Rows from block 5 of the denoiser, named by matrix and row number. Rows with one number belong to one channel. Each number is 128 + 24 x the weight over its row's rms, rounded and kept within 0 to 255. All counts start at 0. After the name is the row's rms in percent of the matrix's.
# convs0: first 3x3 conv (model.mid.0.convs.0.weight, 128x128x3x3), inputs 120-127, a 3x3 kernel for each
# convs1: second 3x3 conv (model.mid.0.convs.1.weight, 128x128x3x3, transposed), outputs 120-127, a 3x3 kernel for each
convs0.41 091 [ 92  65  59 131 121 124  85  56  80 128 157 144 131 128 130 154 145 152  91  99 100 100 128 156 114 114 131 102 138 109 139 150 164 124 141 133 109 122 132 111 143 128 119 111 133 195 132 122 143 130 134 123 123 134 141 139 147 129 143 136 140 126 124 145 165 145 136 122 124 126 134 148]
convs0.42 090 [ 55  26  47  69 103 181 110  96 107 142 129 148 129 122 147 134 127 146 148 152 170 103 132 175  26 101 153 130 110 133 131 143 127  74 101 111 129  97 105 122 129 138 130 122 136 174 161 182 122 123 161  95  82 147 137 113 112 105 119 124 114 126 131 142 148 148 125 141 150 137 154 135]
convs0.43 115 [146 116 125  94  92 128 111 120 126 120 110 126  96  90  95 116 130 105 136 100  91 117 148 162 180 190 173 113 104 111 126 101 122 120  87 109 127 125 124 135 118 104 141 134 127 125  94  93 119 103 105 106  69  85 118 108 122 120 124 129 110 118 124 120 138 126 119 136 118 112 139 121]
convs0.44 117 [128  99 111 123 159 174 102 159 130 105 108  92 119 104  96 145 138 142 156 185 158 127 158 138 113 139 145 129 142 137  99 103  95 103  99 114 147 160 134 125 140 128 114 109 114 146 137 145 117 127 133 135 137 129 149 151 138 147 131 118 122 126 118 112 110 140 104 101  95 114 124 106]
convs0.45 108 [143 128 123 106 121 112 113 112  71 165 154 152 123 151 149 127 147 181  97 126 137  86  86  73  63  33  43 146 135 145  87 123 171 153 136 167 132 130 148 110 111 114 101 122 136 131 131 134 130 133 141 132 134 139 131 130 127 122 113 107 127 129 146 125 120 149 144 132  81 107 143 148]
convs0.46 076 [ 72  80 201 130 121 141 132 113 115 140 140  85 115 115  63 124 103 103  74  56  38 115 123 131  91 122 113 143 139 126 115  95 119 165 118 123 174 145 131 127 128 147 131 129 142  84 121 125 137 131 159 125 140 128 130 121 136 131 125 149 138 114 120 142 158 150 127 143 118 142 135 128]
convs0.47 081 [ 76  92 117  64  95  98  83  77  77 159 181 185 160 161 156 145 158 164 192 215 192 107 107 150 135 171 197 117 102 127 101  70  60 117 109 122 128 104 100 120 110 121 107 137 124 120 140 158 126 131 137 142 148 110 121 121 132 127 126 143 127 126 138 127 118 129 124 155 150 107 105 156]
convs0.48 078 [129 136 122 120 124 132  84 109 116 142 157 142 134 125 111 151 128 135 107 116  90 136 155 113 171 165 119 114 120 102 123 108 105 116 115 119 113 147 119 155 152 141 144 120 142 104 134 158 109 113 134  94 100 114 121 123 116 147 161 115 122 124 127 111 129 100 140 134 117 129 114 124]
convs0.49 126 [130 129  93 122  97  83 123 106  92 119 121 126 133 118 137  87  85  96 106 146 139 123 134 153 138 131 125 133 153 152 119 149 136  91  99 115 133 144 124 104 106 103 110  93  97 121 104  90 124 130 121  97  91  99 122 104 119 124 118 125 106  98 118  92 124 113 113 112  91 112 129 125]
convs0.50 053 [168 181 199 152 139 128  68 112  74 122 126 132 150 133 150 109 118 140   5  75  10 161 123  73 183 248 233 115 104 108 152 153 138 150 144 106 144 135 153 128 141 143 129 109 146 128 151 159 122 170 131 122 120 137 109 109 122 138 128 126 136 134 120 126 105 124 115 127  90 140 138  98]
convs0.51 146 [ 97 118 169 133 201 168 166  34 102  85 135 149 126 105 125 127 123 132 109 141 126 129 109 159 102 112 118 148 126 113 112 140 138 100 148 138 162 151 134 145 156 136 142 150 115 150 121  99 120 111 109 112 147 137 156 136 129 123 113 139 141 114 125 145 142 134 150  90 120 127  90 119]
convs0.52 125 [126 128  84 130 112  48  98 109  97 139 120 102 126 105 122 123 106 115 163 175 138 109 164 128 156 150 151 115 140 170 125 132 136 137 127 154  99 118 115 119 105  89 137 112 104  88  98 127  98 108 134 133 118 158 111 125 136 119 123 134 122 116 118 119 124 149 115 121 128 115  99 103]
convs0.53 076 [105  83 108 163 149 149 170 171 138 120 125 113 132 115 116 123 110 159  61  29  45   0  29   0 127 143  50 125 135 109 113 104 101 134 127 111 141 161 144 146 132 136 135 139 121 120 142 152  92 128 116  96 134  78 129 158 122 128 116 115 127 118 127 133 140 102 116 124 102 130 126 118]
convs0.54 119 [ 47  56  96 124 161 120 120 155 127 153 130 145 111 113 113 142 130 120 142 117 138  66  21  54 143 142 180 138 127 149  90  73 108 128  74 112 107 118 136  93 121 127 115 132 141 137 162 151 127 128 137 132 138 150 110 122 107 110 121 109 105 122 113 128 114 126 132 118 115 147 147 139]
convs0.55 068 [ 45 112  94 115 108 123  85 120 121 125 141 122 115 128 138 135 140 147 142 142  94 163 179 110 213 234 185 132 122  99  97 102 104 124 151 126 121 137 123 122 132 139 151 119 147 126 158 150 135 138 132 123 156 145 138 148 134 134 116 122 138 136 134 142 143 136 145 135 127 124 135 135]
convs0.56 137 [111 142  82 112 174 136 152 185 154  95  72 103 128 118 129 133 136 122 112 119  97 147 181 148 179 179 152 118 101 119 124 116 134 108 133 145  84  97 102 134 136 127 164 173 141 129 121 111 126 123 125  92 105  94  85  77  88 128 122 104 124 159 140  99  68 107 122 111 122 157 158 157]
convs0.57 082 [218 214 205 186 198 178 186 138 177  88 111 116 126 119  90 143 135 112 155 155 161  82  73  71   9   0   0 131 149 140 126 119 124 111 122 118 139 122 131 137 132 139 142 135 120  94 111 128 116 107 134  93 119 112 134 113 129 134 140 124 111 119 111 120 142 115 129 123 123 133 143 152]
convs0.58 084 [174 200 194 205 215 190 180 161 165 112 100 112 121 119 110 121 122 143 248 222 255  88 102  97  60  75  85 118 140 125 132 138 130 113 120 121 133 149 133 150 130 127 155 150 122 147 114 124 105 123 115 101 118 111 122 115 126 110 114 118 119 110 110 121 126 126 117 104 136 120 129 115]
convs0.59 081 [135 123 113 161 134 109 217 225 170 119 119 115  96 114 114 113 126 133   0   8   0 189 165 144  84 110  32 142 129 140 113 118 109 125 106 116 120 116 119 130 123 113 137 129 117 139 148 168 133 114 152 110  93 109 120 150 130 108 131 116 129 128 123 115 111 124  99 132 132 133 144 143]
convs0.60 082 [126  85 132 159 119 190 127  94 149 139 123 121 122 116 121 133 118 119 143 139 178 160 142 162 138 171 146 154 152 144 138 134 139 131 103 112 133 121 126  88 111 114  97  95 128 124 101 143 141 108 113 138 108 123 156 132 114 117 106 114 120 146 117 134 144 138 138 152 153 128 147 156]
convs0.61 111 [168 208 160 128 157 125 141 151 170  89  98 108 143 139 116 134 143 120 124 143 118 114 115 109 141 170 108 121  91 100  91 118 115 137 156 154  99  95 106 113 120 118 122 113 107 124 112 116 131 131 133 147 162 146  70  78  74 117 125 126 129 142 121 104  82 100 104 134 140 120 131 146]
convs0.62 061 [146 173 166 137 113 155 121 123 126 131 139 133 129 140 138 125 134 115  48  46  40  57  95 117 113  54  60 135 153 133 153 118 133 119 131 112 162 143 126 172 125 130 149 133 108  82  76  81 125 109  95 129 142 122 126 122 143 123 120 108 123 139 135 123 141 116 146 126 121 131 105 118]
convs0.63 105 [141 178 167 109 126 117 160 176 158  69 152 128  57 140 121 104 142 127  85 133 110 104 121  91  98 122  97 105 134 145 145 147 134 154  95  97 107 123 146 124 122 113 117 112 113 158 110 128 158  99 130 140 109 130  88 133 141  95 134 132 106 127 156 115 139 101 115 135 118 103 148 118]
convs0.64 102 [109 126 110 127 104 110  84  55  70 154 139 129 139 132 148 134 118 130 175 164 153 136 113 105 152 104 164 135 112 129 125 133 130 123 120 135 144 134 134 128 122 112 103 123 118 106 158  79  95 131 107 138 139 145 129 107 140 116 122 139 124 129 130 152 162 139 160 153 126 106 123 150]
convs0.65 080 [ 86  86 102  96  84  93  96 110 146 102 112 143 135 130 127 147 144 109 211 136  37  69  86  98  71 140 176  94 101 108 122 104 119 117 116 134 124 106 107 107 130 106 127 117 133 175 205 142 144 112 113 117  71 113 126 106 113 122 119 137 137 143 120 133 142 135 124 156 124 127 140 138]
convs0.66 102 [115 120 123 111 107  73 101 156 139 131 105 114 156 123 127 140 123  82  92 126 135 134  82  76 170 125  64 119 137 150  84 120 132 160 152 132 111 133 116  88 121  86 146 129 122 156 111 133 121 113 115  65  85 115 125 153 111 103 123 122 161 151 111 141 128 120 147 122 115 154 125 107]
convs0.67 051 [125 116 108  64  78 110 116  82 103 154 162 150 166 160 159 143 126 146 161 182 142 185 197 200 255 238 245 136 127 140 110 138 125 134  85 129 135 118  94 118 127 101 120  95 137 120  73  76 117 111 102 127 117 132 134 122 130 135 122 120 114 136  85 132 148 127 161 111 132 141 136 129]
convs0.68 075 [109 115  90 124 136 113 163 180 117 129 137 133 127 136 153 126 143 145  79 103 119  76 121 121  78  76   0 144 150 141  80 102 110 115 129 101 109 117 145  95 103 130 119 110 133 124 109 128 102 106  90 127 112 114 128 118 128 121 117 134 152 136 144 133 144 135 134 113 124  92 111 123]
convs0.69 098 [ 73 118 102 146 133 125 113  95 107 130 133 129 144 110 123 165 127 144 109 162 103 117 152  77  62  31  35 130 112 111  96  87  97 111 127 100 136 138 129 109 122 132 132 143 120 108  77  93 105 102 106 110 124 119 102 119 129 112 134 128 125 133 139 132 142 143 147 152 147 151 157 156]
convs0.70 096 [ 94  65 108  85  65  65 147 141 133 131 126 114 125 115  99 134 133 133 108 100  37 125  95  59 159 158 103 103 102 106 125 141 116 114 112 111 116 119 121 116 117 111 126 116 115 117 150 142 148 123 141  49  81  83 127 136 124 121 124 119 119 121 127 120 129 123 108 129 136 150 132 162]
convs0.71 130 [127  94 164 128 158 145 125 106 130 125 134 119 128 143 127 126 153 133  37   0  43  91  73  81  94  88 111 127 148 105 117 123 143 111  98 103 120 136 156 100 117 127 129 128 136 179  87 124 126  86  91 136 112  85 137 132 123 140 112 125 132 132 140 135 131 132 108 112 124 122 141 132]
convs0.72 092 [ 66  76 110  97 108 118  73  76 154 166 136 137 153 117 119 117 108 136  75  92  96 190 158 119 103 107  99 127  98 103 116 119 136 105 135 117 113 105 102 114 146 123 101 135 133 125 140 168 106 137 153 103 116 113 146 150 117 139 138 133 131 112 125 130 126 124  98 115 110 144 128 130]
convs0.73 140 [107  67 136 140 112 118 120 101 134 142 132 154 143 146 129 127 162 129 146 146 131 130 114 108 122 127 154 129  84 111 123 126 125 148 140 129 135 138 117 135 152 133 159 153 154 160 116 138 124  85  99 144  94 111 148 161 128 147 134 140 155 139 148 126 112 129 132 132 131 133 146 159]
convs0.74 117 [125 118  91 101  93 108 112 120  87 146  90  97 102 128 154 135 115 101  91 105 123 160 143 119  87 133 127 110 103 120 171 117 124 136 114 117 176 137 124 125 108 120  76 123 113  61 137 134 143 119 117 180  95 101 160 124 126 115 110 145 112 103 127 143 136 108 113 134 122  97 157 162]
convs0.75 101 [134 140 135  96  90 137 109  86 109 119 105 119 138 140 131 118 113 119 105 136 122 173 169 138 132 171 131  95 119 120  79 108 101  90 100 108 101 114 128 100 129 101 108 144 114 151 133 131 133 107 114 100  90 110  96 113 122  97 119 124 105 135 112 107 128 128 144 154 125 151 171 141]
convs0.76 094 [101 102  87  94 115 108  80 121 115 127 152 128 137 138 142 124 121 116 158 177 176 217 147 146 126 137 110 130 140 124 135 124 120 119 109 119 117 126 112 127 117 132 135 102 140 129 113 100 120 106 121 122 116 117 119 126 134 134 136 119 136 147 140 136 152 124 123 125 113 168 143 131]
convs0.77 113 [125 156 133  97 132 108 130 176 142  89  90  97 102 106 107  89 109  98 192 173 148  83 121 132  70 108  91 124  92 106 112 120 111 144 134 138  94  76  94 127 117 104 116 110 111 113 114 128 123 108 114 111 103 118 127 122 114 144 141 118 103 123 114 118  98  87 121 118 116 140 126 119]
convs0.78 061 [155 132  89  94  81 101  76  42 101 133 135 127 132 121 105 106 114 109 167 120 148 130 163 209  67  99  70 130 125 112 160 103  94 119  71  99 147  99 149 141 132 112 119 136 140 107 154 124 144 137 104 138  91 104 146 151 139 124 126 121 122 140 145 130 120 117 114 140 136 122 144 117]
convs0.79 106 [ 76 106 129  93 113 113  90  66  92 131 133 121 162 137 127 145 143 108 124  97 147 117 101  91 190 167 180 158 104 120 119 121 156  83  96 103 119 131 112 142 149 127 102 100 110 134 105 123 115  92 127 117 115 118 105 121 137 139 136 131 126 128 121 150 137 129 160 159 115 145 123 120]
convs0.80 065 [102  85  93 130  92  87 122  60  53 168 116 118 130 137 140 131 126 152  29  76  38 131 108 112 122 135 112 179 108  96 104 121 134 110 133 125 111 114 113 108 120 142 124 124 121 124 146 141 131 147 137 148  99 103 130 137 124 107 110 108 104 120 119 107 151 131 119 147 127 112 146 154]
convs0.81 068 [ 52  80  58 145 167 163 106 118 108 145 133 143 171 156 166 133 136 138  95  79  52  60  46  83  55  68  72 159 147 140 111 124 105 166 166 152 134 124 134 141 141 138 140 141 144 126 126 129 127 136 119 122 117 113 122 128 140 144 138 114 151 136 127 116 118 142 148 119 115 142 117 127]
convs0.82 111 [122 111  81 204 179 155 137 133 108 122 173 133 106 123 128 139 138 128  98  71  76 165 149 154 106 156 144 150 157 146 152 137 127 153 131 131 125 143 105 116 113 120 119 127 119  92  93 107 120 117 135 142 143 148 113 132 123 115 120 123 116 136 120 134 166 172 121 138 141 122 118 129]
convs0.83 117 [123 140 103 123 126 106 150 150 155 114  95  85 130  97 116 165 147 147 160 160 105 137 151  98 139 136  98 134 128 140 131 144 122 108 124 134  92  71 101 166 150 148 148 144 137 147 118 139 140 107 118 139 113 134 127 121 120 131 155 109 135 128 115 123 148 117 137 151 133 139 161 125]
convs0.84 104 [ 99 162 130 112 122 130 114  93  90 120 125 135 131 116 126 116 122 127 101  95 100 107 118  94 141 137 163 146 181 175 138 118 112 151 157 127 135 161 154 136 132 144 142 131 130 148 122 122 125 110 127 122 152 138 118 114 141 125 110 111 125 124 115 137 138 157 136 124 139 131 145 140]
convs0.85 088 [122  84  94  89  96 100 135 138 173 128 110 124 127 125 119 113 124 143  67  70  72  46  89 143 126 130 162 125 144 146 133 143 138 141 152 167 143 127 135 103 138 107 125 148 131 125 163 119 142 148  95 142 135 118 116 135 143 114 117 117 134 130 125 138 165 159 126 144 145 122 128 143]
convs0.86 096 [ 87  84  83  84  58  81 119 138 125 173 175 149 144 138 128 157 143 136  83  89  59 134 110  92  86  77  55 140 141 128 147 132 144 155 136 145 163 133 138 130 148 126 133 147 161 110 109 124 116 109  94 122 115 119 135 149 124 132 120 120 136 134 143 161 162 147 140 126 139 139 135 123]
convs0.87 109 [ 84  97 110 115 136 164 136 140 140 133 127 121 127 118 123 142 140 158 116 123  99 135 153 123  99 136 101 136 146 122 111 108 144 120 120  99 132 144 118 113 117 127 122 130 124 154 137 154 117 116 122 130 125 126 135 164 136 125 136 107 112 126 121 138 146 131 128 135 130 122 135 118]
convs1.41 064 [131 146 136 102 131 112 121 105 109 105 102  95 128 121  84 157 140 145 130 154 141 121 156 143 137 118 127  91 136 161  89 108 118  90  72  61 131 102 141 126 129 125 119 156 160 119 113 117 128 156 123 114 116 134 111 124 130 102 139 129  98  85  86 110 107 171 133 128 152  83 134 100]
convs1.42 068 [172 119 117 147 113  46 152 162  87 104 112 135 117 166 147 146 132 105 124 120 158 124 146 141 123 119 168 107 137 109 123 104 110 135  84 121 148 122 109 127 110 131 120 152 137 107 104 101 130 109 117 123 106 101 111 157 141 144 146 139 140 135 163 133 132 143 138 160 111 141 129 123]
convs1.43 102 [131 117 127 154 134 148 104 121 118 140 107 146 126 109 109 132 181 151 146 128 150 177 135 134 147 160 105 135 126 128 123 118  92 119 117 109 161 164 124 133 119 140 152 149 155  94 112 123 121 130 134 123 142 128 116 101  93 142 121 129 115 110 133 124 127 130 130 117 116  98 101 104]
convs1.44 136 [117 155 145 150 167 136 120 138  93 146 127 114 110 114 119 125 112 114 112 130 108 155 141 124 116 146 148 161 130 157 138  94 113 126  91  98 132 117 118 128 134 143 135 121 130 125 112 120 137 144 119 155 163 157 125 140 135  47  62  61  79 123  96 114 102 107  79  90  89  93  75 103]
convs1.45 105 [123 138 114 132 121 115 136 127 133  92  88 100 109  99 147 151 139 106 162 145 123 135 130 112 160 170 160 134 157 106  83 129 163  74 102  99 126 110 122 135 143 137 108 114 128 122 153 146  98 130 140 119 110 111 123 170 154 122 121 123 116 102  99 101 117 131 140 152 161 122 147 149]
convs1.46 072 [179 157 157 136 151 125 153 144 132 139 135 160 114 148 151 160 185 166 125 123 101 150 181 150 150 138 154 147 185 166  99 114 115 150 134 135 105 130 137 118 123 111 129 110 113 125 125  86 128 120  90 107  97  92 144 122 125  99 138 147 122 119 140 126 124  98 158 150 164 154 142 147]
convs1.47 077 [146 164 140 139 128 152 148 156 149 100 100 118  99 108 100 153 166 146 127 136 116 163 141 157 134 121 122 163 153 162 153 171 161 116 119 103 160 136 133 132 104 126 107 135 106  97 122  95 120 125 111 117 138 102 141 158 151 131 165 123  94 105 100 113  72  77 127 110 115 100 108 130]
convs1.48 085 [152 106 135 173 144 141 162 155 119 161 141 103 152 148 120 109 122 122 180 118 111 177 148 128 113 112 127 126 159 125  93 122 130 109 124 137 137 133 138 125 141 128 141 114 124 156 146 135 130 162 152 124 123 162 135 119 123 111 131 130 142 152 128 153 104  90 140  95 109 191 143 104]
convs1.49 148 [125 128 114 155 159 171 141 181 172 187 152 159 111  89 112 113  83 125 121  98  71 128 114 135 116 105 100 104 118 102 111 118 111 142 143 128 159 187 174 155 130 120 135 128 144  75  82  92 136 142 139  83 104 107 140 131 126 112 118  99 150 175 150 109 100  88 158 171 185 140 149 130]
convs1.50 042 [114 132 119 157  75 105  97  87  80 133 105 137 111  92 108 159 133 173 113 111 133 146 138  99 101 127 125 130 156 127 161 139 105 115 133 127 141 142 139 101 149 111 111 126 173 122 150 140 125 121 116 137 132 120  96 155 124  95 131 112 147 125 131 137 148 114 139 114 106 164 128 114]
convs1.51 187 [131 143 126 114 150 127 120 124 118 126 115 141 129  74 162 141 104 170 115 110 120 116 107 155 115  92 143 128 133 113 134 153 160 109  71 174 115 125 114 131 136 131 153 176  82 125 108 107 123 116 107 125 113 130 129 156 165 116 137 108 117 119 114 149 156 101 150 133 139 129 150 104]
convs1.52 124 [ 98 128 161  92  81 134 104  97 125 108 169 130 113 147 127  81 107 112 150 121 104 110 123 108 154 127 137 122  95 138  95  90 115 108 101 118 140 132 150 118 116 104 138 137 150  88  80 147 106 125 127 137 124 113 149 161 151 113 135 122 132 129 140 141 119 158 121 127 142 142 139 148]
convs1.53 059 [132 125 136 110 143 120 115 124 134 138 132 108 135 153 162 140 123 143 129 123 139 124 144 151 142 191 176 147 177 126 108 124 123 146 114 103 135 117 135 105 140 128 125 143 117 106 128 105 116 140 106 102 117  93 107 144 120  91 165 160 140 102 159 112  99 129 108 138 163 127 129 148]
convs1.54 122 [ 91 151 144 100 174 117 139 154 149 139 142  98 141 143 146 126  99 107 145 152 117 125 164 118 107 179 130 146 121 129 155 123 123 123 122 142 144 143 153 132 131 163 139 124 135 133 155 167 134 169 137 136 135 117 139 159 133 172 165 132  93 128  99 141 161 150 103 129 128 108 111 117]
convs1.55 055 [114  89  83  90  92 110  98  85  87 103 121  58 150 111 114 194 189 144 162 117 144 135 140 133 158 155 135 156 123 106 134 131  60  66  62  80 115 122 121 134 108 112 140 142 126 154 140 118 141 140 157 150 122  95 101 165 121 161 141 148 115 146 105 127 102 152 126 105 122  93 110  53]
convs1.56 154 [144 126 135 153 150 132 162 169 167 121 126 106  93  88  97 178 163 163 117 113 137 134 137 132 162 139 133 110  96 124 135 132 129 117 103  96 134 137 131 127 108 115 186 180 185 115 109 119 136 142 132 112 112 129 127 118 126 139 106 144 128  91 141 126 133 137 150 159 143  87 108  96]
convs1.57 061 [131 116 127 172 162 159 131 145 139 150 117 122 165 171 148 139 130 136 151 136 144 148 134 141 140 170 165  92 140 158 139 150 115 131 160 126 128 131 154 147 150 129 132 132  98 135 118 145 148 141 129 109  94  97 155 143 129 126 120 108 131  93 142 123 140 134 163 170 173 151 130 125]
convs1.58 045 [159 122 110 161 144 121 112 122 126  96  68 138 112 145 128 121 134 146 195 160 143 145 143 124 181 166 131 107 121 113 156 114 141 128 134 156 134 130 140 116 109 146 123 139 173  76 100 141  98 131  92 121 110  74 135 172 132 140 132  96 107 133 116 178 111 131 126 103 138 118 103 133]
convs1.59 075 [117 114 122 147 146 142 144 118 135 133 136 134  90 105 121 164 161 143 108 136 100 183 147 145 132 141 113 140 143 110  95 127  97 102  95 125 156 151 153 136 130 127 121 137 109 107 125 107 109  98 131  96  81 111 144 136 116  99 123 106 131 134 149 136 126 147 149 124 150 123  81 100]
convs1.60 063 [187 130 167 159  99  95 148  86 129 142 148 135 129 146 143 157 141 167 115 127 132 136 127 132 138 146 125 126 135  68 113 139 114 119  90  83 142 150 163  97 127 151 142 137 174 137 136  44 149 105 113 129 135  83  88 117 111 136 122 140 156 132 150 136 135 117 129 149 123 104 113 131]
convs1.61 112 [ 87  92 105 156 146 124 122 136 125 102 136 114 138 144 119 145 167 124 107 120 117 142 139 138 112 126 114 100 127 145 126 133 145 117 111 132 127 123 145 100 106 116 118 111 122 144 151 152 138 153 160 129 150 137  84  91 104 148 123 139 141 134 153 114 118 120 129 156 158 133 172 141]
convs1.62 058 [181 144 153 171 159 164 133 151 106 156 126 137 114 102 133  94 131 130 121  75  89 118 105 115 101 133 113 168 180 158 134 150 129 130 133 163 152 140 127 116 125 142 110 109 113 107 127  84  89 143 105  92 119  79  93 130 119 144 123 120 137 115 132 123 114  99 134 148 127 119 172 141]
convs1.63 130 [108 136 167 112 152 138 120 168 121 141 143 107  93 139 126 119 143 149 107 140 143 107 108 144 133 100 150 137 153 131 145 162 149 152 144 182 125 145 137 145 141 144 173 147 123  96 120 170  98 119 155  56  76 145 134 163 126 136 159 106 113 143  98 129  82 182 161 116 167 175 110 146]
convs1.64 070 [130 159 136  88 119 109 126  67 106 167 119 137 135 125 148 114 116 109 149 164 122 139 134  97 120 120 125 121 156 114 142 143  93 103 122 124 133 129 138 104  94 106 150 140 175 127 149 135 117 144 115 126 159 142 111  93 131 131 133 143 147 143 114 100 129 123 130 104 129 143 147 132]
convs1.65 080 [ 94  89 114 106  65 116 110  60 122  96  87 128 153 104 134 153 130 141 178 171 166 136 113 110 123 100 131 125 152 134 129 146 123 138 113 116 104 118 142 131 134 134 150 152 145 159 181 145 146 136 107 118 115  77 129 151 160 137 125 172 102 135 138  95 166  97 129 149 121 118 120  81]
convs1.66 114 [142 112 115  94 123  91 100 121 119 127 118 101 104 126 157 140 156 169  92 136 140 133 136 132  54 153 156 128 109 136  94 121 113 137 158  67 112 103 105 114 133 124 117 129 129 133 127 146 152 134 130 163 117 109 114 142  89 111 110 118 107  90 156 105 105 102 120 119 136 122 105 115]
convs1.67 037 [143 150 156 138 110 142  97 132 100 154  98  79 111 128 116 112 132 109 138 159 130 135 128 181 163 161 123 111 115 140 144 160 124  90 130 128 138 119 137 123 130 146 150 134 103  87 173 110 166 117 131 114  90 104 130 151 162 179 135  85 115 117 126 157 109 130 126 142 117 155 123 132]
convs1.68 075 [126 100  90 143 137 132  95  66  71 123 110 103 138 103 104 157 176 145 127 134 119 143 147 131 105 124 124 137 123 130 142 114 120 119 106  73  86 126 133 128 123 129 102 122 114 118 116 117 138 133 129 146 122 125  93 128 117 125 122 118 129  76 118 127 137 113 137 131 144  90  88 111]
convs1.69 109 [126 108 145 137 118 142 132 116 106 118 177 172 126 158 159 116 128 131 139 106  81 121 153 124 162 180 162 187 207 166 120 140 120 139 176 160 152 144 151 124 122 143 134 122 140 130 145 160 114 125 125 139 118 143 155 162 155 153 167 165 143 164 159 179 169 193 125 129 143 119 133 143]
convs1.70 087 [100  99  87 129 157 147 112 132 141 109  91  83 161 148 145 181 157 158 182 184 131 150 162 128 163 152 154 160 154 114 114 119  89 113 125 138 137 153 171 118 146 126 121 142 103 134 171 119 135 150 134  63 103  97 175 171 156 124 119 125 141 122 128 128 167 156  95 130 105 124  91  94]
convs1.71 128 [150  94 102 126 114  71 104 129 118 116 160 160 122 142 159 153 129 123 129 149 153 109  93 126 128 127 138 144 134 105 123  80  89  81 119 136 112 107 105 142  99 114 158 156 150 140  94 127 148 129 129 135 120 141 122 139 131 103  82 111 132 125 130 147 126 157 128 146 152 108 109  80]
convs1.72 093 [110 126 110 113  98 125  93  80 137 101 141 140 139 151 116 120 168 119 131 138 151 143 156 134 130 126  93  96  56  90 123 116 120 164 151 122 117 126 123 116 126 112 152 156 154 150 133 123 127 126 122 123 128  89 119 141 125  94 129 149  94  90 131 147 157 113 117 137  93 113 149  89]
convs1.73 113 [153 150 144 120  98 112 115 117 144 134 119 127 133 153 132 103 108 106 103 163 134 135 117 110 139 134 139 151 127 135 129 123 120 122 114 121 128  90 121 145 124 133 141 133 123 129 115 133 102 133 130  92  92 104 123 164 134 104 125 114 122 146 139 155 152 151 109  88  98 171 123 143]
convs1.74 099 [131 133  99 143 143  94 170 140  96 108 123 171 119 123 122 119 132 144 115 127 134 150 144  91 121 124 148 123 148 109 167 130  83 123  86 145 160 122 135 160  82 129 138  91 140 123 125  99 122 151  94  88 124 151 109 105 127  91 148 153 105 134 111  94 133 125 138 111 145 131 107 149]
convs1.75 090 [103  78 104 123 127  93 114 106  76 126 112  62 155 135 148 126 132 160 145 176 157 141 114 126 144 159 113 101 117 105 115 108  94 146 132 102 123 111 117 140 140 162 134 111 111 144 175 175 148 141 117 115 137 107 133 144 133 176 151 163 138 142 167 139 136 151 144 158 127 147 149 100]
convs1.76 097 [112 144 120 144 163 125 136 176 142 148 124 125 126 120 132 169 172 155 141 132 139 185 122 122 144 128 129  97 100  86 114 111 111 143 114 144 148 150 166 138 133 145 138 131 156  95  84 112 143 126 146 100 140 142 141 135 131 146 154 153 117 141 147  93  83 116 140 150 171 164 113 142]
convs1.77 134 [111  98 121 112 131 112 119 139 115  66 106 109 136 144 144 121  98  97 160 135 165 115 114 155 159 128 145 103 109 152 106  93 104  83  86 104 115 121 116  80  93  89 131 133 129  89  80  92  95 117 134 121 108 123 112  89  79 137 115 124 110 114 136 144 109 137  99 123 138 102 110 123]
convs1.78 045 [ 96 150 104  87 151 144  80 102  95 155 111 112 152 121 128 123 112 111 133 150 143 106 158 135 139 165 130  89 119  90 158 134 102 139 127 117 153 131 104 118 119 156 162 109 115 137 150 103  83 162 130 145  97 105 110 102 134 118 123 106  91 126  71  90 113  85 110 125 124 123  94 156]
convs1.79 102 [142 146 160 157 157 156 103 154 177 138 140 118 133 126  82 121 135 117 138 135 134 148 166 118 101 173 145  96 147 142  84 113 145 145 128  73 123 120 144 109 122 103 113 101 116 135 149 128 130 141 142 102 102  82 154 130 130 139 135 130 118 134 140 142  73 102 109  89  87 123 146 128]
convs1.80 062 [117 133 143 143 137 117 131 136 109 147 126 161 130  99 143 145 140 104  84 112 140 115 153 143  73 142  99  78 110 161 136 133  96 146 126 145 121 134 146 135 133 147  98 106 139 154 137 101 119 143 103 128 130 117 112 139 137 131 153 118 128 122 115 100 137 119 102 123 143  92 100 114]
convs1.81 055 [166 167 156 151 143 111 130 119 144 162 149 121 146 119 114 119 100 161 128 147 134 147 101 138 118 159  90  81 115  94  85 127  95 163 146 146 107  98 121 134 120 136 122 105 117 138 135 136 122 162 143 122 142 137 101  97  98 115 168 125 115 154  97  65  79  60 179 156 148 116 120 120]
convs1.82 106 [127 193 183 116 122 120 146  82 102 119 110 102  94 123 101 146 129 113 108 125 120 136 150 121 125 119 118 107 139 123 104 111 125 109  85  99 144  79  87 137 110  98 141 114 122  92  72  86 115 109 124 154 162 169 153 134 170 151 119 144 100  86  89 128 135 148 137 142 145 117 101 125]
convs1.83 137 [144 149 137 119 171 137 108 156 133 187 182 148 122 122 116  94  92  95 157 137 145 126 161 155 151 137 147 110 114  78 143 143 127 106 117 119 162 173 158 127 121 119 113 138 136 146 104 140 129 111 137 129 100 140 103 107 114 111 121 120 180 170 182  80 106 111 106 107 141 107  97 110]
convs1.84 129 [133 151 133 120 132 116 108 116 125 149 165  79 150 167 121 109 124 109 163 187 155 141 158 139 118 110 147 170 111 125 134  95 146 150 141 150  85 113 136 107 120 137 101 116 131  82  57 109 110 105 128 115 108 111 133 156 140 120 127 110 130 135 113 157 149 146 147 146 133 106  98 126]
convs1.85 067 [105 136 141 149 174 145 129 130 125 129 145 181 125 173 168 192 121 122  73 114  91 118 107 119 153 105 128 104 113 138 115  90  80  73 116 115 146 132 123 132 169 153 108 123 139  95 100  92 127 124 100 125 102 122 125 133 125 119 121 122 130 139 148 108 137 131 112 120 151  85  87  99]
convs1.86 062 [118 105 127 100 134 141 125 135 122 119 111 123 132 120 151 153 150 138 127 177 157 121 141 120 121 120 106 138 114  91 147 114 107 216 177 130 149 133 135 124 131 128 137 153 128  89 100 123 125 128 120 128 138 126 145 117  85 114  98 121 128 115 108 132 118 154 136 116 113 132 130 142]
convs1.87 066 [113 102  98 103  97 104 102  81 105 124 127 111 125 134 161 159 176 141 145 155 145 112 110 138 133 107  89 127 132 106 105  99 106  88  83  91 122 131 154 137 129 116 135 145 108 135 107 128 105 117 125 139 101 137 115 151 128 119 143 112  98 101  97 125 134 127 117 135 116  94  73  88]